A small contrastive audio-text model, trained from scratch.
Model: 8.84M parameters, waveform 16khz input, encoder arch conformer, encoder norm rmsnorm, encoder activation relu, encoder moe soft, encoder num experts 32, encoder layers 8, encoder width 160, text encoder width 128, text encoder layers 7.
Training: nadamw at rate 0.0014, 7100 steps, batches of 256.
Data: 26041 training examples, 69.8 epochs.
Rows from block 3 of the audio encoder of a small contrastive audio-text model, named by matrix and row number. Rows with one number within an expert belong to one neuron, the router's apart. Each number is 500 + 50 x the weight over its row's rms, rounded and kept within 0 to 999. All counts start at 0. Numbers have three digits each.
Before each expert's rows are labels from the 100 clips, of 14848, where the router gives the expert most weight on average: "top examples" is what is common among them; "loudest" is the band of the loudest frequency at the time of the peak. Only what is clearly more common there than usual is listed. The data: Morse code for random letters and digits, with fading, noise and interfering tones. In brackets: how many of the 100.
# router: slot weights (encoder.blocks.3.mlp.router.weight, 32x160), inputs 0-159
# up: expert up (encoder.blocks.3.mlp.up, 32x80x160), inputs 0-159
# down: expert down (encoder.blocks.3.mlp.down, 32x160x80, transposed), outputs 0-159

# expert 30
top examples: speed: slow (82); the character "0" (43); first character: 0 (35); the character "9" (28)
loudest: 500 to 1000 Hz (66)
router.30:568467564544455434467536433497485482492499464499450523562578593530571588557586475558562557508479516532509430508495470475513475463477450467569544493568520519461442444492585575395523422472417491496526540461542522522369448428481476463519556510519424478491503483531476490500508421503457440433432461446523459538570600653623552511538563597581538595598468534490546559520581495441481523540504517514467516451526458462543550542513528455534543498445455502521517562547489475530563409521475551
up.0:474591500509483416523508493410538471503510461524508518552554507486459497499477576538497585525471439507510408445448475433450329482541567526465535471484457501485553424468552452518472541531558468467470459501510383512511486493543511450458535508516482466578436455609562592451443423542496517455483460526458628497534474464555519532527503524491549533524504431539459523431496440549492575462511529439573482559422477546524387451496534555597513484511475429507390523530529555510565577339557536
down.0:494450507535439553456474469504513606574581576423448418444477472478403518507555475459560435523541510566519497521598529547565618547534484494502464486529495559447461483527477562462562476523555530564502570484503599516527585523441540547590512511485429483384470500424526523585584490445439529549473507482501492477574456470530504419452442478475477440472529543465475422493522519483499528505562471574585585439531496495487533519467543495423549598438618406507542540629507571485539516528492448
up.1:456473389431472507465529427487547532437507489439579515488537426501440489518433446445437496458472452547581464475415507471492480400571493391538512426535501530578503475508441525420455629544448509537471549571500477496540455579547518434581512531517477496550468499430412417498432500520459505487463517512467461566486564499428491565609470485488501493463548538493559408514487394579506562476453409528489487533497452572439556461540371567420530481555583502446436458505522549469513539554492465
down.1:526533481521538459533516521486433490398471597559590462541480504438437479470527567502444491480483549516526482482402580517517416503585553588544440502447535528481386579515495486534469557481436480565450442440534575571491437461507457520556488532520509495385579558525539537468477481531525452476423427489452513470530565538448535484558497479509445492517569446419460507563534605410500531399518526490488507436575486488525415496438412499518423600392414556451531476436538598505461451526500518
up.2:584494490489496446461456434545571545430463436499486487519450402543493433418553477458482512563563490397485542437500569529449519481478514496391500472474495404546470493538391549482574522441514592451529474618459499549445519538545583400518457491501537495449509493536541535507558445539444491570515443611536443399519443516461558514455472514469372452530519511552399447460510491505569542451487461462411473432487570492534510431459503542396465505528535470462442439534433468461415485485438504
down.2:497496535492516485532509492515537517470455574547535443503511543483480437573497442522378547446453558499533563510541484496413467568516525510467491552498549482533518439475492474506426415507478530475540580582513547450557441522499477487503407472487545564415465558544498500533500587510474470517525544476613415441357449530394504548482629402588476544478467506386481468534537429483605416525489419591503597487481406470459507414536503503459484533517471607456442542507461488482447560535510512
up.3:516518564547457451487507481435559545424517380605479571532575530481491530489522561582549585528421456499535430387472457428445391471485514506512487480459494500447469478492527536483513421510525421456497514482469452505475489444521550403448516489514464486486418534474508469482504527609465445402410430467459550471502492594534455572558588501539552539629592473548504568412519467488525528500464511466453503521460487432495422499445489509520483442492463428540409487528513516479536408361537565
down.3:441552444476494572491443491482427527553495546463472467468455464514401433457429452499501389431490545551519496508568536576635599560494500564515478484522520471455497547512484493492532485513503529514456477528503605449566609486523458438539501529526509547490455553412535440549515536482507520503519528481447538508453457512476496406406371335487465348499424486486401491531509483534467490432509443600578530532586494507489568521495536537472539551505504422521516584495528564434555541524488459
up.4:496517472422537491514457509478436527397508430550522468511545499465493406540502463510459495379431419479409521499442516463510492464455493567532469533512516464556485465475570509442444532558468557498513562491426608595467557506516491444525522498421427462531456592450505405437506435412507508445575502415523431483511460475474506536417517434475489467498537569478368417471478475410448564478528525497520427527515464509559410520506439513427528564539547451442556464419515369465448444440489575
down.4:488475426524493434417541497454474605452488545532535484506578390552468479520447476464440542458434594460544549398506480456515486455534577504519495383463449476466540499499495530584485463509516439438476475424470594492463460441477503519570577492456467484415496492522451464540491523552446461492484467439573485470544372521556494552542459558487477455582607540492521494510511488468424602492535577501543494540475467553573508421619589500539398459563477532492506542535543408514487479565543614
up.5:559554431421570506455417446490493416485453564481532562449467583420563430452397476518523539536548543481503473580514509429434374534413524391452510438381530420499512506517457547494484493541492516487589388484505502497516438585486522497504451465424570489524461474519485521476415448512482527537485511495535476441463495550501437553401524527478469477541581497517454388478498444520428437484425461472421460526494523579421576499424428565470463457502478441496445517469428581488520449533494455
down.5:488484506481543478470517454411544500479498442483579502451591507470392503465377516442467508441470507500506499437500551421520581558473552556507436571529583545447484483521428580457509448616537524474529540485477481388419510530539521489508454557470489479432408539548557605459485571542492513525433475457476458524435436544455528451426495492539474424471607530515416575560506515493480483376518435493496460578455488547465468524487461438480567382484609553495550543499574585503547532539493472
up.6:406497506492420516533444578483584513474454478560516522493503494449460432364475579532474455522503442472471491497477507420448482535566596554470464538547489485428548503519491376498537412543570475478491475525474464425545613507477533459460483414595471454517460540444498455459454449556510488498463482552488549442511451514517496538504483481433516479503554496531461489407479382462530521426554514432559522603465485468434455425465432509487492469550562346501353499476509529455499487394578533
down.6:578555558543494501455497601460572491484537531483384503501444490397556550521491443546478506489561547586567593548475593602499546448468472468506477457615452518449449465523490440501554534552462453578569474514604524475409511498478538602519544440544496569523463521490525507539530461555539444524463555413432444565478485522540459528375503552524488572453457422406447489479544467531494507451472488555500525419503553572559562519433544444441537524377508483533476554503542552564535494498474545

# expert 1
top examples: speed: slow (99); reverberation (66)
loudest: 500 to 1000 Hz (67)
router.1:471480434434507486529566463555441499551481594580505485506497400444516531511383468466392384468456486517520448480520533487490523473477465467528508485517576383490449530501575486402526506511467484513476480463465553449498479471451439507578471419490457506523492595464570476592420504384479421425424538461572519515467515638600478532464428460543470469510481448446431447471517371485448396435472384482482482452499451523526429484488441525456472477453502477522491493464450481475517468493435441
up.0:551563460463509516475492567488459424482472445635412591550526409479509423405503492487498573493499551540529629533461532468467538428499523505435546432473548584463455478486495488492563460465424423455505497412571487455449467468523469448489586541400497474607534470558585582517509465445559557536408422515416517499471519580460496458512487443521511535498456502469532371496504466453466552536464554550517528447446494513575516474547524487530424521470487510591483556501624409501461481485460524
down.0:501442581497511595434480547473520512483490437418454470515413576511523561565600524572551392451476490520469550425502575568472517545551456514537510608517484542417441577567541582500490483473478595474556518539380535602523457515563518528506469508492579547480510564491461465474513593549457464517562598511495429484512554508494527479457507536549550523550502594485527576492595521516533593491574489569535470509524528529553575552474507544447503538490576525482521549621467542460548433557470417
up.1:472444516439503529537498443479478534535521531472524510613513512495446526538559504495448488468501505399483401462460484489451525442574555496456442339544451482639531470494471471440396414487487524523519494485506454528428434494397536425516476462565541519460473499467486557387563418572431495523560470526560414430545455563421542472638567494529530592511500477521517471507538498510501502540494467495425526443525573507397494493523441402529470465476508521485449485457597429563476443543517452
down.1:414480502464461471515440586460574551519441420490473586596479505543542446460425519480487503479456557565534513436477504521563439544514413590501489366434528496500564501541489548456465547496560475515525611489456392508548510497541518435529523498532579397544494561529524468447550470506397506527467527575457508497497545467454504478478482395536476510566507592437468447564541518469372472549454492411604446533463462455478459468580540579454446553418423506418490524493507485415477529532505500
up.2:468459493457421498522390561452531451428568560483576515578551548508478427533512444438489545493536528523535627473519461461550478441546544413455501432463508493523470430457476391479542467525518517458477547494563521437522579462428387479488539525502454455478601453411485499447539464576548534421460479475475440455467468524481571531486481407446528560546484537454497430520509514484499465537499484495405480457509398477491455494503516453429384482480519543484550504374602371545437471505527424
down.2:552487455554609478520570466529501553523528561508391466491477504418456529459495434537548462505530543467482451569522530487497449559451418489556479520518555521518432541580593535516553494416479507476541454494483514554451409489553539562444552468473554449470486568494453494529562448560453440579554494507493523499552518553448512520479483613601453462430525427568491607587521524426458499518521586435486557442503504478572594588526578537494439530453518621535600580555489552459520440556527546
up.3:423492507597494508510498481525616503466524472563497534477554528507541624590468521413447416533451432407468428526508507545490511559409533502523458549542483481560603456433507520442528531508511606442535589465420533600513514513388534600455480454608484489513469532474495530433543462490577503453491504499575504562507485553530585476513470530515491364512454437531477472410444474460472470495539417437539495579550502456460448481460415522551511508552575554507489511595459465545519544456465493
down.3:597498455462560444530467495536475510583477465445453551484429439467434476445505515590524592518451533443507494404475380439496443510486554514528513451458592546396560437551555430574459463438508468506438471486548453524554466515382517435490513625459459537504511483504549554477473469554489559560456475520512492503528509440533434516445471491515525563526556526569501454556475512557535593493557557569500602484517531610555475532565542447486512498375475532528476581434604469552462451515560468
up.4:458511619498507493576519454451525524497511399450471512409434444484508521492507523478482462449469398536461571406530497466462523531537567538499474538413446483523565521506490495574479545476570485444495488553558474444467460540549522464511501499512501503435465582512537376556544487549585564552527518533508565509554485397411553591438444484469468494443525423524419449385454402475588494396548504546548463561482484482500426460431420435539518512491493482541424560376460525475500584443527520
down.4:562452531544488395522489533476609522548459545528530500510496516451427443449462519428394527579506506412404573527493488461500466483482490468415507534475590483449576495418530467459454463475487527553514493530482504442509439499367499489462595443559478539465495440518548493460475491455544563403525443527439445481422409589587497514488456486497634550575583585516549467510640555491466487489570573466459544536479484560420479466498494524534543514496572525492582443548459492562523486445535530
up.5:585516507553383541489496446538560500480483509501621504466511503519428607545447477485473520592531355344442558516470536489425557461397504522495445527486553470502461464405494509432468524514552500507470521481445508506517499557466462542620476434431498532539436549478568546508498498515543508539378387557553526502432460453506519423536506524364536483539535482538504509572481496485440536534389540538456466443486482489439423542513549537518479518588471491496472453450481491471481479534550410
down.5:482542441526439476485501503490467529475481562424451557465426490444510603426502479496366481525468565559410546473478514538436542534540574419464588528452447438468483529446478527627367465438480439542459469436482487516504513465509439487579453496493480446466491483491504501568518473510498566521452464611504512527514533440517527498542434538561584490590516530520571458500413516563460531497460512586543498463484438441485425428499445512572406463435445477484435518624480449559423562490420564
up.6:459496424518523531514401517518486436510519461625481528523452420491530538366482550477502472479518525393507521517406456451423508547459530507422557567443532470498505529470608451448481525507569495461528516482451509582606514558443508457600463524530402532519477519553508530520589494463458460493453548521392547473422464474495484531446545384486544463395497523637504520476497469511474435476534517525495462549496442495549450472548555522574409417505479486434389435503505422435540495562525524
down.6:487414468525471578454532489486405533467580551457450507536505540533526503537504477430417616555421563450526479533399483462465513480546501489454450490565560444526546388448501536526559532460576491457402467536489512457660467473461476560471487517492478519454506450560446525479466471476515511574535576516597458477507479531509483505467564532485469470560535423453593411413546551392485453544490387494526480420534516578494420480484496458545601460449459514514526445479404473470455587555480486

# expert 31
top examples: speed: slow (100); the character "s" (40); the character "e" (37); the character "5" (30)
loudest: 500 to 1000 Hz (65)
router.31:491486492433507552584560474503430483533493549600509518485467429493535527542346454448452463507490458509490466450473490527493496423491457444455488465494538425553430471449501486417431454529454565475492490452471515444454483483496430458603510479436495505528457564525531507568464448385497455401471552479547424448465488632571453547465459465557473497527491494471455435412522386473464452452461439454442460443435514458521454466429391505491462406462466489518479431430452430485511383516409455
up.0:494462484469528526455514493376424476405532551452517477545501520536508532480423463523543594522535508549522443492646477484516478450465418563481444405446515576492534511573509468458515450506508538454426447524396577427440501527421396461517477441480461444553506513491485504402525466534505446524496506578678446484516501616488562554590522532512579536542538452450424479480589491474516510460484495471572550458541463473474462507441497583511483483436521446512519602454453450503504560457494435
down.0:464510431494472474534554584522524508525431548486448521529321506389477517447467511543517441527520457467446478450506621521463591402531475559489580577550466477443516542493434521482415442517498454578512567524515547550472547526534475469538458521568610439484519519552460413634533493496487507450476631513484542437493509426561511459509476424493522488444446625501441456519458567568523515557532444483530528502523524493392447459492584504466517539490466509496552589541464516479588514473501507
up.1:512333486508437480553457530473504486593537505459515462594529573486493617485643465599527526491508549529481473500521437440469514478554537513533514539604537510514535498548526553522484505465514507479521534506460528492506555458479506512458524530530481472542455440503438499494500567549517498532565448534444528535511521464497583413542598653550578682613522513484524528573554529507476547605542550464517535443574491495530468483491592485508542596473557516485534598542525531499534457484553535
down.1:433608529529524563439425512554421483470519502530487512402362380488504382530403505390548435445529456500428474529575567503461513575533547528556454479485431579551407506503508500504512477558564538511479467490444521485547447553504544492483491545517432491570509472527558499508552485441554431574467574546584484416528482544422505549436428458454494374434502509491432529535500448524501479460497468550525483497485579488512532557493490475460541456456387463548476454494471503427584568503437536
up.2:484575387494531531479466515509505491518520508515483444472455406492456377485468473409455383447475571510539525522545530556578558491483523538556501495533561497455506474499551518460527548536467435501452487431565440543535488523529459535433470512507488522488429577494591545499537549414558511429458557490542449546471530529569438454397360445476441411391520423386396428494489436476461425442544432493557541493476510522477494461521550563530463569502521528583514494554510509475522624532546458
down.2:533450539496437505477501424474496540520538470526455464467532590473529536505511552646613566540492438556467477471413422480521471485542422530463513463493401524477458520535432506586549443488520488519483451516506446459471520458513496550421480551539508410513613504539403462487490509612520445557550490552466640560576445466488579493419575588524540531564536572560584598503478596499546550530563568541469460494466516501550563502518428465503493489560480490413476558482528590513468492483490560
up.3:411428517477522602515556459472537497424478465516548498451456529496473552511464470524541534475500482505514568547504577565462484472533481498502487441505540425625518535533386431545552557512513556487484399487430506430546560530519462602557480405540524467472433482462423478419504515480510376510488437543495524411465506495481509455420439459463539474452479384557498465464471522412557514470480509517517432539456421523430536466601487515528503462553535488429611417464521449610457523633505542
down.3:488470512480474448480523500416350531524499371493499583551410506570529521480623498503484537536427469501608473555483488441515517446441480444539457459477453575547475492520441479534504456433533462442493576424472500511552445533502449450298437553490567436516497513578456484481542378504476528469522477407480483489539463440431448444503490541505551485452517458457544598514492438461500473560563510520457519528550564522519413511481493479429526490377523494533490581526540468461580507509470496
up.4:400623549522468489544469583426511484537474426482459506503504553467529538463518538532518429481445441480485498495462513454521404489462548444434515438443520504513499518463507429465503566596532516517465503427488549529486448544554501528557462443533405504559490536459481464466409590472340457512497476557494459517368442386456532566509435432446512378370469558502477501425402462462507551423534603441468549490488487536536445473429541519441511515485472555499524500512541455479465510432479539
down.4:525432510411504470487523551469580513530535572422516598511462556503488506501564443538483558451486576441527499495583472472502535484411446409645560474564507423526508398483511518416500466479482462488461429526487481412573431543491459521461544546449459517456493508403442525525479506493472510470516533499534467574560544580527545532561529501514451511525539567536568393583451556480522651550546593472506416513512532453512495484510476613563558503429537584573455516528570522540515426489518561
up.5:597406397486485462526439524449511553507513492521538543551452542549492563365500466452463521417524446506554521566485570524412518564412485485462445475436524533539502537521508487477482476456488425456542520439550565545536489501533454524490466443498419460525527523456557560461521459472439460479514501574565578497461454595528555522464541590532482502486438456508492511448412519451425462429459398544474594364403496501506471438611578417510431410434544492454490420495419484509532513528503492
down.5:523521442494500562511476425493452457406488543564535546497535480499491435520475460556516583471509420494566519512459491612474413515490499567488567553518471501531487473420462451488445567500439569565530504417492509470489518440595514570614508525512459533429574592455587451547497474551557484607501437432498458466512473511483455537468537528546468437556600413518574587434510432569541442444407493457396610534475572518568429513507524469619475477449578511470567495487513504457502493471478468
up.6:501538523439463551520545415589524503420478488515540425551524481480500561393577377515476488533599376567477580456538579556494516538445555548491452566459583495490377497508520478464579519500494473495477533436499533560420495530455525477545498536581446343575482554534457529479497543475527510532551475499586370495533467539502548551537519438545500545516508514527542461481485467452547425526492488402540541394395481455495538569575474500508503533483472429478601437532491502501513454534490498
down.6:556495500461510456491390433467547542533579431461492485382477500525391476485419536452442579603463475525493525597512553471451561376507479488560512547495502455547505510489431429553445507471472544599559531422563493509437515515516465456522420517486428475483499533479494576464498481473460520523476579486528512539462514474467555634515495499537487491464394513534537494518512484649407502622537514493486468518507491462430439551420464586556512477576489564560446488465480617521506477413522489

# expert 13
top examples: speed: slow (100); the character "s" (34)
loudest: 500 to 1000 Hz (60)
router.13:507477514414518530528511443482439498560506552566531536509513450477507506611361443447444483494467445529479484472444516505508440410516499417469498457457520413588444481434474496454457499498461520440488502494504504450481459488512405457564474478484519473481480548526553523554458461418483490415447522486565487497448492602541514578455492450521448465548524468399480426466496374480487451437453419422431440398440473477475449424462405521457440404515420511504485394423475396539475426526411462
up.0:515454484485554480442525486460486537481510529409544561529399417535496571494455424463516548498546511515593547525508502529502539477513541427455471503567569547519487480504555569557444500508494443514506525469635524441653385505446469497491513443538502487425606354448456586480539575514505487440542501512462483486539530526489476428531496578549519632524463576509530539571508583528377507522543445452555502478546508549496577414571509472530587474507495543441502526503398527535564491523535488
down.0:392527483489519520471407493488488471392471433576516567364402475448553525466474472541591470527528440471496502590499600465575532532397477470504522544446442534520512572596533533489530394608529497521535477471469430485482467615506515487594406520462488429475460528517476386571469538592529538537436490450481537539498497515413486514459608440475512469477529566465496460419492478585396489469508536463576466514563494488468556433544500505459482573552491526522536546489461541463517486518513541
up.1:386493528477525537493496555551525514481535509497460518352440439498518459537498485445451489496470418579532502489548559532543516550453465492456526470472503468663490558583466481572520472530527517494463546472530516500502522652552507527548551502506527538476560575550510518524562491512496527565523493521556563502506407434487562454384343505473413363470556435487482449457467479498580504435548603520522533508494445474421482485516462513457561519598609445537517446449497533503460508565480535
down.1:576443444504491475567499498540479523500511498513457574604534582554380543455483543554525509539500534456464486451469394464408533464529569529492459465446471599402490493470539529512438459380407491527457517472416444562483435548498532452490579519519507589540489486520531496504485534473438513425444430486443561532557498513557482535550584567535613520505504469469538489447530442514467542567452488431486490583522524521614507428484563496564452489395520522486448529510513520495508467430662585
up.2:541430529559506446441480554546562520477453581563500513477480484558601535558480508476464466479539391383423338461549536449529452476501514497516526580537456462578513500544500603504551537488525589489526475426500496463484445471482499426517531474510395473529469481494511555445561425523482583534488465418511404456534465434510511515534528478508453545553527543581346457481410452506465460524473550485459458497517512450442459505493489596443479514482436436465549415431556501577449461546401477
down.2:448524554563504510498591592439496441535567480501467488477485450573498489547401447554492506473452401525503405543471484425527486399508495478564474505484482555471549531425385509416486554583563450507522537422582473552544484469426587491514573528569528421562400476504493515501557572579541473496522590459517523500582481566486472409574470497417525481521539478413489574532486528496446551585533477508419490547505585538465463584448488460558414467549513537521568441436477533410513501480520477
up.3:515563631535562415459424443506580598449482477447489506404532553425475495584541497560563554526565368516454469524512494555417490465528522532483527418434430555560500510472455603550578539476515503484568535480498462593403452532466594528501491541494544516483501547568454425534513476468482497503470552496514543523494472469573591588530590526533488488410460544506545517525454461502597571425528591538418499505486495486517474557537516451535580525544503584467512540505501566560498528538508596
down.3:514461345467514478423477540469428523531491504431542531554513459550472456467469458429458580476473567486421542454508515467532644527540587481537520501534512457417501539495504433451413550439459442476473476601445454478525464496427561504463548479504529460466496492494473454507534598403429498451564414507519432511463540589502459519505468487505586533570488479585397536410478491544383466467464495460534474589556485450488414490422493460435551507386478513491484502460529471479537440394486465
up.4:561397507556513544489524453393602571394459536581473521579512505558574430463509527538570530544482532426463506476467398579481450517510432494489480491509531429523428548458407601429509563515425421436502512552479483482548479469485459537538459519557454555451546543516498454502493472466447539395488563486478535477410430467539531581500466517557481486529564398564501537533469481570509512573403453555430457477536526469410421513453614560550474456490497546510524460536445469479419527515485439
down.4:593444441486537540457495402589515502487533519577477445414593487427547540420481571451520489489414551478443548487517598492569516460551474477557488516521481506484488427442506479561460503497486431482479488505580473463551392532399528494386502407505509489468577475453439447532507570372517487487511384504440412488579510461542494440520546610505492482522435483473535398519497478426587543522523459448450520464501535500436476504440495482543441481550488520484437544432369446488436465455500508
up.5:473477431504529586461412495627477559555509542543536476497488453522433550487491554542432560563543373476489506500479457489545498496486483475499433527483593447471456463439598516555499427370503415510478451460395477485549549524421421504611428524543515444444473585479493462609449583524456537420426504542538450477492491556509529589562397460492460478493511513595539503485492385506499475456552488414529561516567537505549477524462490517516497492433524488458444467556501519527490606546481458
down.5:465461443503505452502568542489478498465453564407595506564461462449417360485520494490488604471424537374531497459456464482538491471499445534445554508464526449516449493518389502566416407519494496554452538472525463422505486453547535523513563527535454488561531424559574493501428602472511574538567517493461465494443509527499573508467578496440481482504520465389507579592479514487513557556611468460526484500505517541617487591473505388444534411499449524387510505463476504465483564508530524
up.6:601384572509433474603448547522426520558473484525554521507432557399527520468520528516459468600419574457456603516414533500446476511593473430438492446516446584498529422536373460428488465550462513481453502466517467571477386549556491484451437571458487523454511465495512463457584454507523484500463442566515506452451465602442446496586537466532425429457503529463510469580507508451476419483534510451474422536457454513477488422551408424483469466472473464504429479449516546526516475520545517
down.6:545511445497494435617498490451493480464474476426543517540454475438502536569503428433601494515533502493548476465559499490515517491460453601535531499571571450478556518514546506507519449501536466515493394484441571463497621397504515575556518507491468549601522525516606485478511517530539462411476527540508513494559484440557495468438458576504539559529507454548596493458533437548481584518538616414448441562468397513531531609510528506432471578557495508370436441529541486505613543486572479

# expert 12
top examples: fading (84); speed: fast (77); reverberation (48)
loudest: 4000 to 8000 Hz (26)
router.12:570477535535421514490505503572521582542469488473555529402462591474523483525571456503592545509554502562489512485511598556478564519536415466457422538502424486479419602562439498553580513479474569529537466504518665502442504482519496432687440534490505515425522554432455451577561501494458479577455500512555517503469479434433505527474519494513457506511548596557529512488504545416532560436513509545486427465534472459486577539470437467364546462488479433519528499502525499503485521532451415
up.0:511409450456447488481504513551444519469523465567496513558507562383460523406503481519473497619480572542468522430494476546470560436562528418581463389441478474463498528470559505510479465485437365525476532547494501505533408542583515473396478508508396536486458438581466506565505418441468569443461487527438515504486470568494502430500535460481537413514449411504535490497509449446544401513481463453576530543515455462560483523491616494419515506439483502413484456569600505608447465461521484
down.0:462538533469406524579386428442530510534547397539493481465485609417578477523470561523540534456470455565503420446597483453498489574492488484461565495553525527499480523469547465512490449500542490425506526385441525524521483488365439477481531553451506459584445571505455517484552471410412501483505488464569427578531469543505559530488464510547432494471535511493592499521498491431469457369498518599478434470560416525592514456509496455525499395532523488542540486401422501479559579451506517
up.1:589592528525531428547532399506493515526460514463439480468503495452521460547518404410503408463499453509492430473496558520539511451491403471539501382507512504607479504468433588541514524529498470475484599431584538523372454451447489518599559531436528539512487488568547539567559461498538549536518576434559516569518517524559563505467518464554393451449446491423420438516418538547531511497518511497463495498475485587512507587487546382468454441471382530550565513447498481506448487557486541
down.1:610372595445470447518493541562541427576549576559492471564509450476523561505491521419537523560513530470460536545436466503419562476508497446517471571510500432449481544494565415457504534385559446518581471586437528466573463472378480512481474486617511467477542470471554530504563562449460485521465447470503489380464528588610466463540512501481581557557524462546573483528469513521486452456534499481503573491454458492489483525554518634527470515449587562449419538562541512531499528486531484
up.2:434530436582548556415487503499441532419551458473482464433538500575515547487503401502520517517515508532582373560562485490664487508445470483539486543512421524498454499557577603468533473494468538505557571422477548554501530525527412581493526525527484528454508565482451533536483542462382457445487523503527510518548530488449507392456502545608529530513587487445485554568551477512513473551490430495508517491547522498499547531524567529464510579505568503545605567586366532420521460571434513
down.2:572526540524462440603462532460524528511405515559514567495502447446448424450465557552470441519474499427426549448435524468434417587556535566427533475537591566513662489424508475598445489516440491489407509534549484405509508568377532479501471508523464516491529490450503482418503461555591580582587442523452489497469425454478558520517531478453490530451431534569470445509413561514459521448514550533481541517520534575447467451532513529571463426523510493440484548461571513527490547483563455
up.3:540522471507415510491516484535498576566504538513468501414405489454473448542545433484456370424448403475420426421528490558469561497370486519525550467570452516540457524492474436550498451581465529529513466482424562494475480460433470453623516497433489594546488488495531532522500498478516549579514546528535517567505508514574535469524496440479426322438411460444364511492444511504475495484554502525474478498496408574471433528447464408407466489467459445484516525508488507478532464470445444
down.3:564442546434522459508552490516559408531494554464478442584537535513530574539562410462555497442460531549463565565525516506481585468521478477517488531515475503406492484507557379429404492406563421448536441568478484494483513453443516492484428457481529519545534484509524478463432586467479457480483463409524428477482545614589441495593479456565498558515524473477595483410483531543526460445553547498417557418475455530506550568511564561552469541496503590555496554490517453571555604457539602
up.4:511567465520585487476477460485472502476514465477417466457482423536391445508516376453477463530472482525607462494588514489661548524475469520515439500538528589551531487531534617505480486502491531484472544416505515529458533468481469537617580555492547545514525583527545493546493490492474506496526543466587530558550511476444456413390412385622388464464508451414419495588488493525498503515516490546566561459525476546513549530523557487449473558502522460562596537554476543430474530541485507
down.4:537458588464415502570444488558538515567487511604600532523567587465479475502500564515487494491458549418386536438405503478402444525476496569458498530487498505514538536464574431502508526448480501483554470579528554447528483521448498467474445503492455524469443498499468465422462488580566497542589415519487522459483424505570562572587545531467631584505483505567564485493443601488460518488472501467403546568543476517447522475558423578629524477512509471362454472493495460553501528458531473
up.5:448484499560437569662489493486538476455513386602511600511535452424531645516468489517440532492518482517494586553554520484477504494530551488504539480422530447470507517482490390520581555566441547528524554479506474428465472555484467549545434484564451495502575578466550476468494429498478541487503452532591525441465472476501527516467448481553566534531547548488644571496507440463537443395559515480526483527560460489470544401477535446522583528528589434498571552415546496499481577557482475
down.5:462612514539457540501551517511427549467521467448512514541568523433404498515609495520473470439467479461501418447416457536604518510566511542468509500510485451538514462495545474527459547478614449527491492493549484546393486469429474563521602505534412551488480470476562517531410465412506481590389519476567577560513347480464551489507542501426449516487490511631430457479488548598446526528502504483596488488559503520468476521449433508470425453590481534539450539519444479512610463513535494
up.6:513385488509387523486487478504499529605483513467586495505522535415486490492506552490460431425469478491375539507473586526478565564501529556584518558523530448470494543506517462513550451520499501483456420584503548433485417476455487409541439480557466520423450508439511454559474547476474564541446488465563507558478460522591496593556377474419442354445369524522440532455452517438456482468533466452447474512518459473440502498506427459477522506477442504444438549515512436557599507415501445
down.6:566532567450470473553547516606430396576496590518471445519468458525464539546552522482517492407461572541521503562524439447555547431534467442417466463478514599508470498501523428546447497486474431502511449473576464489467465420454495503509575488496529506589533515543549532461451486434521549492465502441555441497426575559615461496587521463556516602553585477425592458506463529504504498572532507586391560361536501524570470562524569500499440574414475538528536572450527506507488484511483510